config.toml
cutout = 0.25
targets = ["palette"]
activation = "swiglu"
bias = "none"
qk_norm = true
am_softmax_margin = 0.2
am_softmax_scale = 16
residual_init = "none"
Rows from block 13 of a small image embedding model, named by matrix and row number. Rows with one number belong to one neuron. Each number is 500 + 40 x the weight over its row's rms, rounded and kept within 0 to 999. All counts start at 0. Numbers have three digits each.
After each neuron's rows are labels from the 100 images, of 14976, where the neuron reaches its largest size: "lies over" is the class under the peak; "responds to" is what is common among them. Only what is clearly more common there than usual is listed. The data: rosettes with rotational symmetry.
# gate: MLP gate (model.blocks.13.mlp.gate.weight, 320x160), inputs 0-159
# fc1: MLP up (model.blocks.13.mlp.fc1.weight, 320x160), inputs 0-159
# fc2: MLP down (model.blocks.13.mlp.fc2.weight, 160x320, transposed), outputs 0-159

gate.280:483520444415514518538520511529428505560487470495556477484464566517388464559529506490502466469513540541474472511527481366447499531568500494567481468497430483395500470458512445538469450550557425546510535516525479556547549419522452455487473488488501565466532540509484518472554419532522484468487546545532520476500438566505482522472491503474521527511526477546473469454424528478455456542504534468512523505484542497505519500443519530403491541486490501438545527459502500507586469479530490
fc1.280:466500519552487434534511461531526472522513469525517496508497443425622575505481560506503478524494424486447483441476433534534597502524526476541522522462493472495516462609521498525417509492470550467503475501479538518426453477533503515481529506491491553570439514508416446501529550437505520486475484501464513514451549445582537488542511486471496503442523487552499542560507495483553490508490445516507528477475518552437486520550517513491554401496521481516433492610524497525455570456483427
fc2.280:545436503515547472527467526576422442430530548515485493485540506475493458489411468491507537573417503527537497441510512520499566545462421413524485468448496487516475535525442493460430509520542526396531493486449499516460528467521505489512532499527528496470406485511556538478420493477463523526496528470484493459564483463573547513548451486510550456539518546469552516580501442493488540453497420544478496436494482520529546557553488533536511506536509466533421486546498526494420495490460437
lies over: backdrop
responds to: cool

gate.109:442543525568503476489502461558544470467498436495571586503507444618522511484508463467500524464511415504539507562471502535468459498521477505509458498480541492494512552552543519475523507475538487428479501584554499453431489529529526543510482535543515501491482501449460575505496547455504521565508502453508505486551434502470538551549488491478489522574464503557498485525518508496443506437564511446543605504452538525485475463493410504476495416485539505526483484415499571464570590518497564
fc1.109:481621503508468547513533570472520518555488522434524495551519458478531428491584492504471538491455499522411484529479491465565471495497465500474515507530498506535570505519465594534516530432483526554564470459483547534574528586448425457522520467521514502429479507482506463527514448462511477584520418501474546509519493511506447546467566526474439531556535537494497439492472515505539554483457460528498405477496526534501498520503525516475520456546438450507498464496474521465459371470500465
fc2.109:474463526511476446491456504500547538450537571532540475504500496495449523518471454471528475475482527544497621542578521513481420474525452528545464511605481499535467524554411523462499560485546488524483495454498486494520501462607441471521475485476507531547464409477536539556537545477393544518505505513509459507576437545510531471474513466422575508473538513479531466539523431522478540515505566446555531516487418484472426476507484528451475517472447528490497570541490508479494467490456485
lies over: rosette
responds to: vivid

gate.83:449411409584509546530469505480495575543494512574439455477479475523544479505480512442509471492509505444520495510567496559575473583482488557517487373445487508486519560483543480520453558498544511528547510518500489453563519549563555474562568490482484489417445513487557476501491508532464503470474478549525484464506437460517492530422509490546495498507537533550464457493545522446509489459499461523450506513441428560511474394532532458494536488528476515486509489474474540529572439461513510
fc1.83:454492578543456467470519475545512512461465486535514560520497453490504517600468496500497508504440432527514429466553494432500519493542427500473548563497442503469457548517558534541502492458486440606486518544478516543525499488442505472456464524527457491479547515459510531446517381470520558448553481536529463509517485506463498496507472543509564499509560551380523533542492457474566579558488512530507524454532511510538507529590444511508469519437523455539480537523561429528523552509471489
fc2.83:495488485522438496516572493503466467555490508553499530499538502513550484525494514578572396577525522453465459533483486517486461444519469524504537492507453545437455459484574430551520405458489491475443471499498563505545476498488508532496475557491491511510496486487459507520512558475493502483457583513470522452441497513558579466489573573540422463495480546481467445490535480543554550497512448535474521556535515524519562499503533451435469453581511445582474522441538456481553562534490424
lies over: rosette
responds to: vivid

gate.174:468547482573454450519488476455489422504478472537569472533488509560438440543551498508505501495464539435541407555469540515572506451496480471512406475509458521440492568540579461434455461441517572470581515556443538547470511481538487418513456473568554543517503466553511552512513490513501485521533504511498483497498530479532483466517448519550539493542509474483448549392452539563494450482476420528429462534469538547532525466522476555503490556544528508507481521445490462493484511491508502
fc1.174:530492490540509458465472537484521527555496490488484416482436471528503566478487547489453533430449573479567522504540496526536441482523472546536449542521416551476474520505535497557473508458556493495516493602496473502535617499480475479580535480539512449469438506500500496571526469469448499518491531536546434426536450470529483482466524472533546463529460527567464494450475546473471386519467531543453430538548488536492415504509476516545530548509506526496573507485456457474443562506480540
fc2.174:498470497461498438513528515531552563539501552483525476486560519521521478433394532548523503491452519515488550485493458514507492521565494545471504499507445434538420490508405560505466500518516488507517547552513519508472475511428414516486496499556510526463506432466468538554453557509501534434475495474504564485517442522546459467482538522459512436437498492567518534557476480464519480538526492490480535468495454440426456541532559525609568425508478524596489511585548443547468477498450476
lies over: rosette
responds to: vivid

gate.318:439539512517520563537495499455575583547569488500523416482531416519522502438452560480508488490459474497543541507442553459494543512544558427463478507462443549465513456510474547536520510491536472453425515471429484474415486559465565503570508523484544573503533504498469459428504473545416466452526507531512544467456548449489562537517484556523470470499466470530506491510555518447494470523526496522534620483533492480504539481578477493507495537471508519566543465549469516527483448474505564
fc1.318:503460487516497459476486533491484454475508501539416493488504525405521560489558553462499472521464517510428483491530483571506496515550555534490482516446511460522439521514452503583490474511510539545534523554536510523620485464533431453451495438493506505527403541606534500485528519482494573559459528473488541512528459470435495396469492484530515457511496515533477549525436557565466497515439496539547470437471494478447491605451487469542524527501533496521432568545519470517540496465491456
fc2.318:588503503517555462522559511511471456511536459413497480534526510441451504513462488482480455536522476518434541487495503577487506458509500491559479512512547448541506535413502534516516535504538509521477525480450448415480447579504491501570461537506492504483506422408510503504551517481580548444517458526472450525518466460448516428541541431502547519551453539482481478531491434512435554524470523551470517491462546501522530434499411551565535520464490441452490573533520430444463533458457539
lies over: backdrop
responds to: dark

gate.156:546502470538473522463538474491457548515464512494475521503513474466482514507502471600497551520559483550447565540428511593466469510449511578468414524506524509533514425496549489488449516470441469514466450489583519526498582527481517476467461493495485533501535588411495526469562449493515564518478462573470525469481463469447488506567573493387496548509561530517499519467483490508457569471473518560494471476468500416490502532549465474475493472456536514435533483548546458492408479465494470
fc1.156:508594505438475483521556506610531495537470453479499515468513502517472579440545508513455543451476516527539536502514464525524473520559416494581531518507450482483507492496499460539511567517420524547522483484468488473432475473477512423571568519496511504528504540532484501554553415535421475449464537533492443521516462471508423533522511430399502524467535482453552486509455523463482458371500511478528557511489546536521492458534560545453532476512489459550513491420470521513512528475528509
fc2.156:518462486559519505451528518517542544486443479432478484487536425510464480497541542548466480491403419483502489461508503480415516480504455461448546478443480521479526525473479437495477560491556509441594535470440558577490505520557580479514539475515478491503444518496486437551541519544480448481480559493569491432510505432503531490516505470595523460544515477461523557528525563459443571554450514611486449482526519457534499477485525490517514465480519507456517574466468487554484447439476514
lies over: backdrop
responds to: grey

gate.188:497555498505525437497510508549463501638506547539517516512478487482551489532534542436522550500431459487444457423498497490501542573468439525556554487496509500465496459590474394498496505513544534463453542517461443537430512479491506451489531536563583538464486507476475490446537533496487480543499420575479519525458468444463559577488415535561502490532571535521485481513457579471538539466523468520443511555511500443452510490466498528486539473522529512485495500510532535442486556452476547
fc1.188:506467496455420521452485407475539460437528434439498501462427512532467503442480555545542480551510467472495565560549528490462508497518492445501513525471490539450487469493508528539509475546548454495560483504558538530574470561520460568483470429521444575537600514438505441558498463489516571530477513533532492490549545546523443444535508526514595514466497467446474513530467513505428524560480550574505520414494511469498518514493453509480490480459460469444543512505535449475498465547512427
fc2.188:569501554503547447476450551468459485516541463524492493448528541513528504474487499510467538510416455516543510471511489521505510513533478473531526477434390502536471502570539560466541516542556465470556565551429553533568458473499521523492483551512504515476521512507523445579505442480505520531544481501520520457500555438578478417569500488503590487499513500419490523519437459498512492553488433509529445426574525477506546403548516516510499595491494508486448520447542503453512576451502481
lies over: rosette
responds to: vivid

gate.251:500479531529553503552552516474542465533516434436510459509554459473505498431466499500516524468545596518524516396444500463495525548521546475468458577469570503488458440545445507502476523497513495335464467505492543443511497632462540570495517490495456485519485501512465522517530523498586497497516535444517527471490421451492487418524455492478491457527505507551511522493449457588504536440487474450530566486484522514479456535478473498499526487492510482528482570535542580482506538486501510
fc1.251:446471520488475463534455513567530519416490566505538541507489540409540392539492559537560475508477439468461486510559510515529475474464487481481535435488509486524504530522496483453534530542523543535480525450463453530475411380535569496568491516465528408473449449513490520531471513536431463509548478471539520566517484526478583565462448529497516490548468514456462455532444516527519561485519549478484521536537527536457551470538557506504492480506450540515453518493509420488455549490421524
fc2.251:509480436477543444524483439565548512474516560425505479565496471544416430477564500489555514463492490521520486479485478486418491517457443536530496568492526417491526539495537484496500569495507501410557489481513431498487492536525516562528574435450511523496517511480434488505569523516549521522548419549584481503449508475496514484491440485520493473478469503514564545460457492441500529515439521426510497457533535516438460487601477489541553496440450592480512451533485499527546519516511579
lies over: rosette
responds to: vivid

gate.285:463531582498481483462475518510539530561487460522496508539504490476438430587603491455508451487440540495535508493496519381464497451554473487493458486504459435495468440483469448498569468515512478544464533497569481585510561499473479420471516553463521450521479537503491511508537447489487490509450462472555471482525510549482483544564473493564496492507474489468552479478435504559462495451482556580552562510534484488480470550492505582513478538492522476558576613438540526506473466531449522
fc1.285:537495433515531436488454527516550508552460561554565426504506495530508494561509419517521515508574524478572511516473527457497468529536514566530448537549485491441491471596494458499464417500527531584485523510468515536494524500545471478440495593455568487429442519473469527528463513481434460534533438492503502511521569536519532434550480499486433485418503453482490572549521514488490470459453554487509460488495381492521491516453483583510506541461480512461525522470472508500521434542549536
fc2.285:476513550511544466531517461517552512449483509468504449586407603522588461449398568513479504514515514500483476512428512607471515446452495493449466420476494556473561464527527505501499484498536498516477505472501440476494489482462540441494506519567513400503539519506556507496473516552474437447512560517474504468485491512571562498493529478556508497520456502576455500554468481513519499430512494501500516453543466581496457477460568487483566542508561515531520442534519434445429491490517514
lies over: rosette
responds to: pastel; vivid

gate.166:470426537526526450509437481511493503526554513457480531528520518444471514505533463471526450490522436475457544468459526473457512529520540518477524509485456530507508505484522457531602458442495517499440494420487457445436493481459504621495525507521499483478477470539534488508471439517505579557448511489605517577490465477526530557489411448596454452543538550482486447521455495473520533490445488439513514497491474536511525540548547517574547503516434559452435530500562484511440541514568450
fc1.166:452419553497524470491510507459500507510459461516468483449512559418585531442489500502450526517532462460502595534487497564555474561494454498515490481539544520549527474473496542567444503523459506448520545512456495528488460501529484522463541475489532516478565514509509446463483430455576511490546527539423516536499504505460473512478487478487488512505543548560489503353569547534475503435529453440506605497534446461504543430502586496470482572490506439561479529519477556512475533475503548
fc2.166:452458478509481476406527476518463543505463503520485489498577593577509540417474530454506498482476479479541487494526525597576525499548467554426544487495529483463526486523496512532512481483531525410454473545491517526457492504485581515458533498460512500454519534503518528521506602486458534476483584460482476435496467523576531500475518559545469462448575527542505499561513567459468441575477509480504462484506394466544516567544457490515502459449543537500484420530482427479480461517517529
lies over: rosette
responds to: pastel

gate.29:507442526526516541483537517446528535507498462559445448469466502483594513467496496497557520549500487488424533494546531585463458530468460575458460463492548547527507441498523414497418494529452504502483494489522578541514548486595548491430580482519505533516457518454479549469511466525574549521461460534432513528483566481477570551506480523433388547506530488522442526528418488484516514509462485486516456503512485456508550425504515462439477453475565505459524513516504463527487552478470437
fc1.29:525521519495510535503548470541528543459522532468506504495523475546510521456575497473477536549490476442552549479473487538541515489566561480452556493458525439510502484509527585564485517494419562514373502541521498462505469615409567525510473512492520507456498482498585437514454451468548414512462511504487473493485441524488491466506544446432565473533438485504421498526569486422543494402533526482453440540515492497551502502488512489522448417531511492520527539523488497526514468476499548
fc2.29:518570487531527485438437504455549533464465516403498483517429481513510540501532504430563493484469489480513542541469509523473440541500494504485471523497502483517571536514447481539465553546488408450541494474457443515453514453564531559508485552469465555522599533465496529532490495523490497471466497474525482459523470506486530545455485491478425490510532503508502533558506501430450544573451531521521529463547523485487441459551548376459508482435487521427581514463545533495422572516442572
lies over: backdrop
responds to: grey